Rows from block 2 of the encoder of a small spectrogram autoencoder, named by matrix and row number. Rows with one number belong to one channel. Each number is 128 + 24 x the weight over its row's rms, rounded and kept within 0 to 255. All counts start at 0. Numbers have three digits each. After the name is the row's rms in percent of the matrix's.
After each channel's rows are labels from the 100 clips, of 14976, where the channel reaches its highest value: "responds to" is what is common among them. Only what is clearly more common there than usual is listed. The data: simulated sounds of rotating machines with and without faults. In brackets: how many of the 100, against the usual share in percent.
# convs0: expand pointwise conv (encoder.blocks.2.convs.0.weight, 160x40x1x1), inputs 0-39
# convs1: depthwise 3x3 conv (encoder.blocks.2.convs.1.weight, 160x1x3x3), a 3x3 kernel
# convs2: project pointwise conv (encoder.blocks.2.convs.2.weight, 40x160x1x1, transposed), outputs 0-39

convs0.137 087:115135118141126127118137173128082134078131118110134131100142137135115163122165128098086178101155101078118159142139131117
convs1.137 104:113152130122153134072134106
convs2.137 081:122109115132124169196110097167174095143137126124138149167113128099137121131147131109102133092155117160156116121098134125
responds to: piston engine (89 vs 12.6); speed: slow (61 vs 33.3)

convs0.5 069:111122100151115094113130136123147125107164196093125120107133139142173159100098109085097151149129135135118136164126147144
convs1.5 105:112135136109084104171123118
convs2.5 097:166138113116131123140130116122134097127129143116141158094122106106181106069083155120089106119119121155139156096137133088
responds to: compressor (65 vs 12.1)

convs0.6 135:117127109169132108135079127122155164103119082179104128131071134139160147143104124129151123136145144098153101151144136130
convs1.6 085:129152114105183104129141118
convs2.6 115:160130172143124121091139141164110089081154109160167139140159136095086128155088137114123134136096133103123142132106123134
responds to: speed: slow (68 vs 33.3); piston engine (52 vs 12.6)

convs0.44 124:121150078167141146091153093126080167144115109133136103118172138163140152130116142130122098174125116097129107133133124110
convs1.44 179:128127131114066100129110122
convs2.44 149:137156162139103144120122127133148135069133116141150130122116120104166151135117105138126135070160113122109205134135128150
responds to: compressor (43 vs 12.1)

convs0.42 109:129135135136118090145144139093130114152119156073106133096116082137153127115151135181141125148097120141155138079089117113
convs1.42 104:121090101145095107126158143
convs2.42 072:127155132115118144086167110116096142154110103124125118129139134203123174143129134136146136144111102081136086131153117108
responds to: gearbox (77 vs 12.4)

convs0.92 089:150137113152150150128134161147141136158091134113109094121125102123045136112104096122124125115149153121109164156163140143
convs1.92 079:132172128099127098138160147
convs2.92 091:152096091136135136136164124104145150132142095187124109121177099106114136081112143109126126130136116111088124100086127110
responds to: gearbox (76 vs 12.4)

convs0.65 097:122130133094116145188137179146118153123133137110152169103108115110157119098131111150140134087102132117106161105144170148
convs1.65 101:084100109107129138110163129
convs2.65 077:122112113124137164093119113147094145115092165089110082159135100169129137168138135144160118132134097118159145136151092116
responds to: piston engine (87 vs 12.6); speed: slow (63 vs 33.3)

convs0.100 121:115075100149105143120099118124188128093128123157125131146113103168152086138112137089134151089116125108122097124128153131
convs1.100 111:127106162116106162134098157
convs2.100 080:173140154156118126131110104142106150147139086161147086099144177103110148137114160138110132121129098118085106157116125154
responds to: piston engine (71 vs 12.6)

convs0.102 084:130132087126126151121096170111147142131123106124109148143098164168124128072187128117120138156120133137140164119152163152
convs1.102 091:134132140111083177141119120
convs2.102 088:100152153090098122181110123092107155165115128113130130133118146123116162177137152184124157124152121123117124124161146146
responds to: piston engine (65 vs 12.6); speed: slow (64 vs 33.3); rattle (50 vs 13.8)

convs0.127 141:110151114147077150121127155103139131206123102140113136118076108157119124126146141132114157086157139130111108129136131103
convs1.127 087:124129126089187137120135126
convs2.127 131:124187098099114119135047100130140142122108115101113092141107136129091140146160132143110125127143099144125109135158137117
responds to: piston engine (78 vs 12.6); speed: slow (77 vs 33.3)

convs0.57 070:156105091140158111117089163124159121136133118109099137112141138138089145119125108103109092143145079116110111068119159124
convs1.57 103:129122141141119109132184163
convs2.57 088:113104131112134099092120099132138113133125117133163091162105096103151113125108165152085122120146157076079149137114120109
responds to: clipping (64 vs 8); text has "clipped" (64 vs 8); piston engine (50 vs 12.6)

convs0.113 120:111151129096162124148137123120086085114118126126128111107072139140153128107152147126131131075080094085125150120139138153
convs1.113 116:113061111128117128124129126
convs2.113 151:125134112112153152086134129117091187094116121110129131142144114183150169132113160124130135157119095082123138115158123114
responds to: compressor (49 vs 12.1); thin (high-pass) (29 vs 12.4)

convs0.64 078:148139122130075165148099145113156158149115082057124116115171143148124157129099121115113102142142138118115148120138116138
convs1.64 104:143176147150156147133153138
convs2.64 105:143151107145150124086134136119130128119104105139149130191163087126149118109095145111112080135130113114074156101123128109
responds to: clipping (78 vs 8); text has "clipped" (78 vs 8)

convs0.96 098:127136127146177135143075116092136107152105164125176154135116129137111119161106127161148119107147136110104084158160148120
convs1.96 125:133127128190095116124132126
convs2.96 099:125152116136084104100073133100136108078074133130088102133087146094128149136143139131135114145129129157130113117142140103
responds to: piston engine (69 vs 12.6); speed: slow (66 vs 33.3)

convs0.116 089:124131136113150127133128122124110131151130101134120114151130100177143133145102165111123122168091146107179137156137053102
convs1.116 095:116142129108098112113078104
convs2.116 085:151174114142174117103127151138120142109114120145145125165124102114129142138125186114115137142150123083074145120162145093
responds to: gearbox (41 vs 12.4); compressor (29 vs 12.1)

convs0.46 149:126152135108106087133122158092165144143135178101139126126096100110154130121099113149132159122063124110133130104086132137
convs1.46 085:143188148129099133132121135
convs2.46 101:132122142117096106159106154104158135105149111131113147088096155062130132132150091132126160085112130092101130121122138152
responds to: gearbox (57 vs 12.4); electric motor (32 vs 12.4)

convs0.70 121:143115131152123123142097140112128108149132131110155139133110138060137131130121098140138118143163151128139227119124136132
convs1.70 109:113132135123095113148182144
convs2.70 113:122099104071137129097148113129075148134096104131118121093109145133163164145147130145144126109098110092135086142160119141
responds to: gearbox (43 vs 12.4); turbine (38 vs 12.8)

convs0.122 087:134149141125119102116123142099136085112132123070123118110066127136153131120101153081131109134151139112126174124106172111
convs1.122 061:137168152141101129150166119
convs2.122 098:149120117131138132097115128111137126132107098115149126144141105090182114106124136141075107086177131112069148096124136129
responds to: piston engine (81 vs 12.6); clipping (25 vs 8); text has "clipped" (25 vs 8)

convs0.71 105:152109133165069087091100151147117107110137123104107104124112152135130162144107170122121143157144149130169135091148134124
convs1.71 067:117171145133181123127136133
convs2.71 074:148154134125168143100132153123136117146108123149144121162133091103189126135133161090120113135167129123106096112184153116
responds to: piston engine (74 vs 12.6); speed: slow (62 vs 33.3)

convs0.83 131:128138118121121119131144153112153157167108088155085099135053123154153109131067133135140127117157132125136117127121110113
convs1.83 092:152109118187136142129109120
convs2.83 095:112123131097109127119075112097133159120079128157122120129058156136142133154153124130143123109130157152151091137167135126
responds to: piston engine (77 vs 12.6)

convs0.104 102:123107163134139121130169142155112116140126111141090159100162126166141161129082131108141124144101107098127185141109099156
convs1.104 106:134105126134066124138104136
convs2.104 129:133140092131150137118093117104153159160119109120109128115049114146146117106179114172117115095143140155126113127124130137
responds to: piston engine (63 vs 12.6)

convs0.31 096:134147135123127160111152115101076143144131088107148095145151120120150169131126190115147157093165128095130126145108120144
convs1.31 083:150151159108113129100099097
convs2.31 084:110146137100101139162143157180126154117094159140120155118106120090102133137110107105119151101148119108109131095068112139
responds to: gearbox (79 vs 12.4)

convs0.106 120:127140098100131135076137122138137139127129096143129112141177130151132109158094164117127134149128146128124048141110129169
convs1.106 087:126117117156182157121122113
convs2.106 083:126110158125142106155092139133109103119170108142126140099087113069123115125125102112115134074154114122131178148122112156
responds to: gearbox (59 vs 12.4)

convs0.107 091:150129120153165112060107118107119130130085145151140144117083111139074136118129131155130158105135174126138134127129150099
convs1.107 084:131128118173076110124127130
convs2.107 055:113149111121097122082089115132170158150082089127099121144097146113154129129162141144134102096155133163162115126134122113
responds to: piston engine (69 vs 12.6); speed: slow (61 vs 33.3)

convs0.66 088:148135106109148136140076184094120130151102130112094092122134164124129146113103102102156106176144113100124142142159123121
convs1.66 091:105133148118086130150156161
convs2.66 065:115118135085111167094154135141124148175110127118139140088068128137179108153106144110150144114161126105112144116110128142
responds to: gearbox (46 vs 12.4); rattle (32 vs 13.8)

convs0.128 070:151129123097147151108133136168097118121138185144127159140121122101187133131115130165128121119106138110139055139124121134
convs1.128 118:116127136113069112098132137
convs2.128 085:140136112149126144137140115103187137150125110118112163133113098099168094111137166147133124114146157186140172100123119114
responds to: gearbox (52 vs 12.4)

convs0.4 125:162156108133102127151065121133128135118105125104154091154124132096116123151204132133136127136132120145126085144155130104
convs1.4 084:138109127110094077134104124
convs2.4 109:133141091150149172113075107123184138157116124118155149123064132141126128110165147144129128122150121132130082138136127142
responds to: gearbox (31 vs 12.4)

convs0.0 156:147160128118117102079119112181136111147131131141119102122099082137124137115130108178116104107172147114154094141107093122
convs1.0 131:125134123106192105125134125
convs2.0 099:116101165102109154134163154135130115098151136154139129104146147167131100144085117100107122157086176107105154130118108149
responds to: piston engine (63 vs 12.6)

convs0.120 074:139134102104172128152122176119149157110138132125154103106141114139124159126113144126087081062154126140108140108123147156
convs1.120 087:134147126104128168162103158
convs2.120 104:134126110147159109097143118109135123144124135133154101169140101088160100093130150148092072115146118097090132097159119130
responds to: clipping (94 vs 8); text has "clipped" (93 vs 8); gearbox (31 vs 12.4)

convs0.90 129:129156117127182118086104109107121132114093132155122087122079124143105128127075127167130128118179125167135128130124117132
convs1.90 083:132146130139179172135133129
convs2.90 131:108161127124081129112060089119132126134104155118109078151122128107101151159150125162126134129149095152136104133150110139
responds to: piston engine (94 vs 12.6); speed: medium (62 vs 33.1)

convs0.1 128:116169098126122166107069140100143128142130109130084127119120127135113177109181125119144160136130091139136117128151107093
convs1.1 110:138109120190101121128135130
convs2.1 106:114098128129142143139091117122135125129112168163138105140147139156125120131032089123123128130118138121141124127087096155
responds to: speed: slow (76 vs 33.3); piston engine (55 vs 12.6)

convs0.12 094:128097143150116140100139181095143136098154090193136120107105139145136110107117142121142107129092154110163139137092106122
convs1.12 104:129128121152063141136123123
convs2.12 104:116181137123108100106075108108114129110099150129114049136136136158097146131095111142150147111139135129109127149128146140
responds to: piston engine (72 vs 12.6); speed: slow (70 vs 33.3)

convs0.85 096:138113107157123137125120095121112088135110212171142134105121124108087099117138140120115140107144129120113129131127144185
convs1.85 101:107131151114148173106143158
convs2.85 075:132114141155082125095105157133106116103134124133159114128147105167125110135080060106111146148152145100105123150105114141
responds to: piston engine (55 vs 12.6); compressor (45 vs 12.1)

convs0.131 095:173135112116136137122106108080136102143105177167114141123137081100148137067140103107103129147103127134145140117147124108
convs1.131 109:090125169111134167116132138
convs2.131 100:119145145132098123107109132147097100190158113124099143096132091111164102120121134134124139140121121118114169108191150144
responds to: piston engine (58 vs 12.6); clipping (27 vs 8); text has "clipped" (27 vs 8)

convs0.38 134:143114113149087121146061101113126157122104134158156084123087136126139156148148151139127153121131105181142121138118138100
convs1.38 124:132149134126193128135147131
convs2.38 113:117089157139123135144167158133101088114144174155106125123194135163109140142107103107143140148106120118090149121137142137
responds to: speed: slow (67 vs 33.3); piston engine (57 vs 12.6); rattle (45 vs 13.8)